Rows from block 1 of the decoder of a small image VAE, named by matrix and row number. Rows with one number belong to one channel. Each number is 50 + 10 x the weight over its row's rms, rounded and kept within 0 to 99. All counts start at 0. After the name is the row's rms in percent of the matrix's.
After each channel's rows are labels from the 100 images, of 14848, where the channel reaches its highest value: "top examples" is what is common among them; "colour at peak" is the nearest of a few named colours to the mean colour under the peak. Only what is clearly more common there than usual is listed. The data: rendered scenes of toy objects such as cars, trees, mugs and chairs.
# convs0: first 3x3 conv (decoder.mid.1.convs.0.weight, 192x192x3x3, each kernel summed), inputs 64-127
# convs1: second 3x3 conv (decoder.mid.1.convs.1.weight, 192x192x3x3, transposed, each kernel summed), outputs 64-127

convs0.165 094:56 39 57 51 54 47 49 68 57 38 46 40 53 48 51 62 46 42 57 49 60 46 54 44 42 54 40 46 42 66 49 63 52 43 42 54 59 37 43 44 41 61 33 45 38 46 57 58 43 44 40 36 53 41 33 29 23 65 50 56 45 50 75 63
convs1.165 087:66 43 48 72 48 49 56 70 52 41 63 50 56 41 36 66 57 36 47 33 65 47 44 67 46 46 60 57 36 49 57 38 43 25 47 56 39 42 52 32 57 31 57 52 51 53 51 28 31 47 68 61 32 68 39 48 46 48 63 47 52 57 50 49
top examples: teal object; its colour: teal
colour at peak: green

convs0.21 085:55 42 53 61 45 36 46 37 51 36 41 33 54 72 45 47 44 48 65 41 54 51 39 41 46 43 46 57 39 40 42 43 38 51 48 50 46 42 40 37 32 41 46 53 55 25 54 49 37 62 44 57 41 43 48 37 44 64 48 45 66 42 59 61
convs1.21 106:47 49 45 53 49 50 44 51 55 40 45 52 58 61 41 32 51 62 35 31 42 54 42 44 56 55 51 38 50 42 49 53 39 45 37 49 47 58 62 48 62 36 46 58 50 48 54 69 54 52 41 57 51 42 50 63 57 26 56 62 33 57 50 49
top examples: green object; its colour: green
colour at peak: green

convs0.179 090:55 23 55 49 70 49 60 48 36 26 30 34 49 56 52 51 39 48 56 32 58 49 46 58 63 46 50 57 40 47 37 31 44 44 37 42 53 58 39 40 62 65 43 41 68 49 57 52 36 63 53 38 54 46 44 42 50 67 53 43 37 42 50 56
convs1.179 089:41 60 44 62 55 51 59 66 47 47 63 44 55 56 80 48 66 53 43 45 66 42 59 45 47 57 58 55 49 59 38 48 54 51 64 57 47 53 56 42 48 51 44 58 57 62 54 53 51 59 53 65 35 62 68 61 55 54 54 56 62 44 59 75
top examples: hammer
colour at peak: white

convs0.32 111:56 53 40 55 45 49 55 50 41 47 32 58 50 39 60 47 51 73 46 59 50 55 60 55 46 66 45 45 44 61 51 46 48 61 38 51 46 45 47 62 65 66 62 54 58 51 44 49 60 59 50 59 62 58 52 79 57 59 53 49 66 49 62 50
convs1.32 122:39 59 58 49 49 45 37 49 62 67 42 26 55 55 50 50 40 50 70 54 49 60 52 41 45 54 48 47 42 28 62 46 65 56 39 61 41 48 45 63 59 64 48 55 53 45 54 61 61 63 58 46 39 46 53 31 53 36 56 47 23 51 22 44
top examples: purple object; its colour: purple; blue object; its colour: blue
colour at peak: purple

convs0.188 095:77 62 65 51 34 54 50 18 44 59 64 70 46 45 55 54 48 55 33 50 38 43 47 56 65 57 78 43 56 48 54 61 48 49 45 60 59 66 58 49 51 57 49 45 54 22 36 44 60 55 46 63 54 54 60 69 52 21 44 55 59 40 41 26
convs1.188 111:41 26 21 52 37 34 32 60 47 52 42 29 47 49 45 49 49 39 64 55 44 67 48 53 43 45 68 62 46 48 36 61 60 39 49 70 54 69 48 45 67 76 60 50 69 56 54 45 55 35 43 50 56 61 64 45 47 46 47 55 42 58 39 61
top examples: white object; its colour: white
colour at peak: black

convs0.135 092:70 36 49 54 53 64 55 45 48 59 49 57 60 56 44 60 47 54 22 57 53 75 48 60 45 45 54 45 65 61 55 55 56 54 54 49 50 50 59 54 51 46 48 51 44 57 38 47 64 41 69 48 51 53 56 65 44 29 54 41 59 53 32 39
convs1.135 110:37 39 52 50 53 32 52 45 58 55 55 50 60 24 55 44 52 40 51 46 34 56 31 62 52 45 60 44 55 44 40 46 63 42 72 41 49 48 47 54 52 60 60 58 40 57 51 58 62 65 28 54 54 35 47 49 41 47 52 52 29 49 61 58
top examples: pink object; red object; umbrella
colour at peak: green

convs0.96 143:24 23 66 39 47 40 52 13 31 43 50 53 31 56 49 65 61 46 31 59 31 33 60 40 54 54 57 58 48 68 60 45 45 52 53 57 59 61 51 41 54 62 64 49 31 54 52 50 48 65 52 56 59 55 47 59 49 48 47 54 49 64 50 43
convs1.96 121:54 56 37 28 70 50 44 41 56 58 63 59 62 63 40 54 55 35 67 54 48 49 44 56 38 48 59 57 34 39 50 55 42 72 37 61 44 45 53 68 35 36 52 60 47 56 41 47 46 38 59 57 33 50 57 49 61 43 56 60 47 44 74 74
top examples: count: three
colour at peak: grey

convs0.134 117:34 65 54 46 75 49 59 56 36 45 32 43 41 54 52 40 76 59 50 39 35 36 54 44 49 43 57 57 52 55 42 51 40 56 65 58 63 56 76 54 60 62 60 59 37 41 55 41 51 51 35 45 56 49 53 57 46 35 53 41 60 55 45 38
convs1.134 120:50 53 56 47 67 55 43 31 46 49 45 48 53 55 41 44 58 55 38 42 41 43 29 52 46 54 20 48 35 52 46 52 50 34 54 55 34 52 46 59 58 35 46 44 48 65 55 33 52 45 46 52 47 48 49 55 48 51 43 51 29 38 49 42
top examples: barrel; largest object: barrel
colour at peak: black

convs0.144 080:67 24 38 61 52 56 50 58 60 50 64 55 40 37 60 62 44 49 41 38 34 41 48 43 43 53 71 52 58 34 46 40 45 60 38 37 51 56 47 46 40 52 41 42 49 43 57 58 67 36 43 19 47 35 53 33 63 34 53 38 46 49 54 45
convs1.144 080:41 55 57 43 43 58 64 64 43 55 45 39 64 30 63 56 63 58 65 47 50 54 43 58 67 69 48 32 33 65 41 70 55 55 62 34 69 50 58 28 58 41 34 45 46 37 54 53 46 64 64 60 56 50 44 52 47 59 53 45 46 52 49 47
top examples: count: three; light from behind the camera
colour at peak: black

convs0.42 085:48 32 43 60 48 55 51 63 52 42 53 54 41 27 51 35 62 58 57 49 41 48 48 51 54 56 40 24 60 44 46 52 56 66 46 60 28 28 39 49 49 66 49 49 49 32 49 44 52 39 64 53 76 52 62 37 64 78 61 53 55 72 50 49
convs1.42 100:53 45 61 56 35 56 49 48 46 40 54 48 57 36 51 61 34 35 59 44 63 45 44 54 52 46 52 59 56 52 65 48 57 23 49 49 52 56 45 53 51 73 51 48 33 48 52 62 39 45 54 50 40 59 42 68 28 48 52 29 52 49 58 68
top examples: count: three
colour at peak: white

convs0.24 088:58 29 35 65 55 53 56 46 64 48 45 73 51 54 58 64 63 56 32 48 42 52 56 58 36 53 41 52 55 41 50 47 40 49 47 54 28 55 68 57 30 54 43 29 52 53 40 38 69 42 48 48 50 57 60 54 60 38 59 44 54 54 52 40
convs1.24 093:71 54 50 52 44 61 60 45 43 60 44 52 54 36 59 57 64 49 61 40 57 57 36 35 58 56 44 60 49 69 35 74 45 66 55 49 46 46 45 70 40 34 38 58 46 57 50 41 56 38 69 34 63 56 67 65 38 65 63 52 56 56 52 26
top examples: count: three
colour at peak: black

convs0.29 089:47 56 42 27 40 56 41 57 39 65 60 50 43 42 57 49 44 30 45 35 32 51 40 45 44 52 48 53 55 45 48 46 56 51 39 48 45 35 45 47 38 34 37 44 48 56 38 43 55 49 50 40 37 41 54 33 37 29 52 50 40 52 23 64
convs1.29 084:49 56 35 72 36 38 55 58 53 35 54 60 54 45 36 58 38 70 59 51 49 71 45 55 55 48 33 40 37 45 53 52 57 49 49 58 48 47 66 43 73 33 49 44 40 45 62 45 64 41 49 43 43 50 54 55 44 53 51 48 49 73 35 50
top examples: its colour: green
colour at peak: purple

convs0.23 108:62 56 50 63 29 44 49 27 57 46 52 52 47 51 47 55 58 47 48 53 53 50 56 53 40 69 49 60 54 38 50 51 56 67 48 57 38 41 71 52 45 72 57 46 49 22 43 50 62 49 44 66 52 61 45 53 49 39 49 62 60 46 69 42
convs1.23 092:53 60 37 56 56 48 52 69 35 55 50 46 45 55 59 37 47 43 30 61 61 63 45 33 51 57 49 49 42 66 49 46 49 56 69 54 53 38 53 58 67 49 54 60 29 54 64 64 67 44 77 39 56 35 77 50 35 47 47 60 37 52 32 52
top examples: light from behind the camera; teal object; its colour: teal
colour at peak: brown

convs0.88 085:45 30 53 33 52 53 47 33 41 48 27 41 41 40 44 46 54 42 60 55 29 52 45 44 25 40 34 39 49 53 39 45 71 52 41 57 40 77 46 56 48 61 42 49 50 55 50 50 44 47 49 54 53 56 48 46 44 38 50 42 65 45 55 54
convs1.88 113:45 49 63 42 45 68 37 50 45 37 40 55 48 57 62 44 68 48 54 42 33 48 54 58 69 72 49 52 55 67 29 45 52 44 38 26 56 62 40 38 40 59 49 57 52 39 57 49 49 40 58 48 71 63 49 46 47 43 54 55 52 57 66 65
top examples: hammer
colour at peak: grey

convs0.169 096:43 45 49 37 56 39 52 34 43 32 43 38 51 41 45 46 44 49 78 29 40 31 48 31 34 66 45 53 47 40 42 46 48 55 53 49 49 68 53 46 37 43 34 49 68 09 54 50 32 45 46 50 56 42 44 46 46 36 42 39 52 43 42 49
convs1.169 114:49 42 39 47 56 43 46 58 42 48 39 38 55 53 58 28 37 45 51 46 44 52 50 58 50 43 42 34 44 65 34 65 44 46 48 31 38 56 65 56 54 31 50 45 60 55 44 50 56 69 37 54 50 50 57 50 36 57 62 59 38 59 43 36
top examples: green object; its colour: green; yellow object; its colour: yellow
colour at peak: green

convs0.84 094:49 44 63 49 38 46 38 26 54 52 63 60 39 54 43 59 61 60 52 84 44 55 48 61 45 52 38 39 73 62 49 54 53 49 47 71 46 51 53 49 54 54 57 47 39 22 56 53 49 55 54 53 32 52 61 45 52 41 67 55 66 43 50 47
convs1.84 091:66 41 52 30 56 52 42 55 44 42 47 33 60 55 60 60 47 38 47 51 47 33 66 57 46 64 55 43 56 43 47 43 61 66 38 48 62 54 54 73 40 53 50 39 61 49 57 49 39 46 36 38 54 50 38 44 30 63 55 56 50 44 36 52
top examples: ladder
colour at peak: grey

convs0.125 082:39 50 33 54 63 50 61 32 57 50 33 45 55 51 40 39 54 48 51 38 39 42 53 63 51 53 49 61 51 58 56 55 49 51 48 47 42 42 58 46 42 51 51 56 51 56 49 32 47 30 38 63 49 39 49 56 48 53 41 50 34 44 22 56
convs1.125 096:28 53 58 59 40 45 40 38 43 37 53 55 49 65 37 38 48 41 53 34 54 43 59 60 42 40 41 42 59 60 50 56 59 45 34 50 34 42 55 52 63 67 37 36 28 58 51 46 35 48 50 34 53 42 65 42 24 51 41 49 48 35 54 65
top examples: count: three
colour at peak: white; pink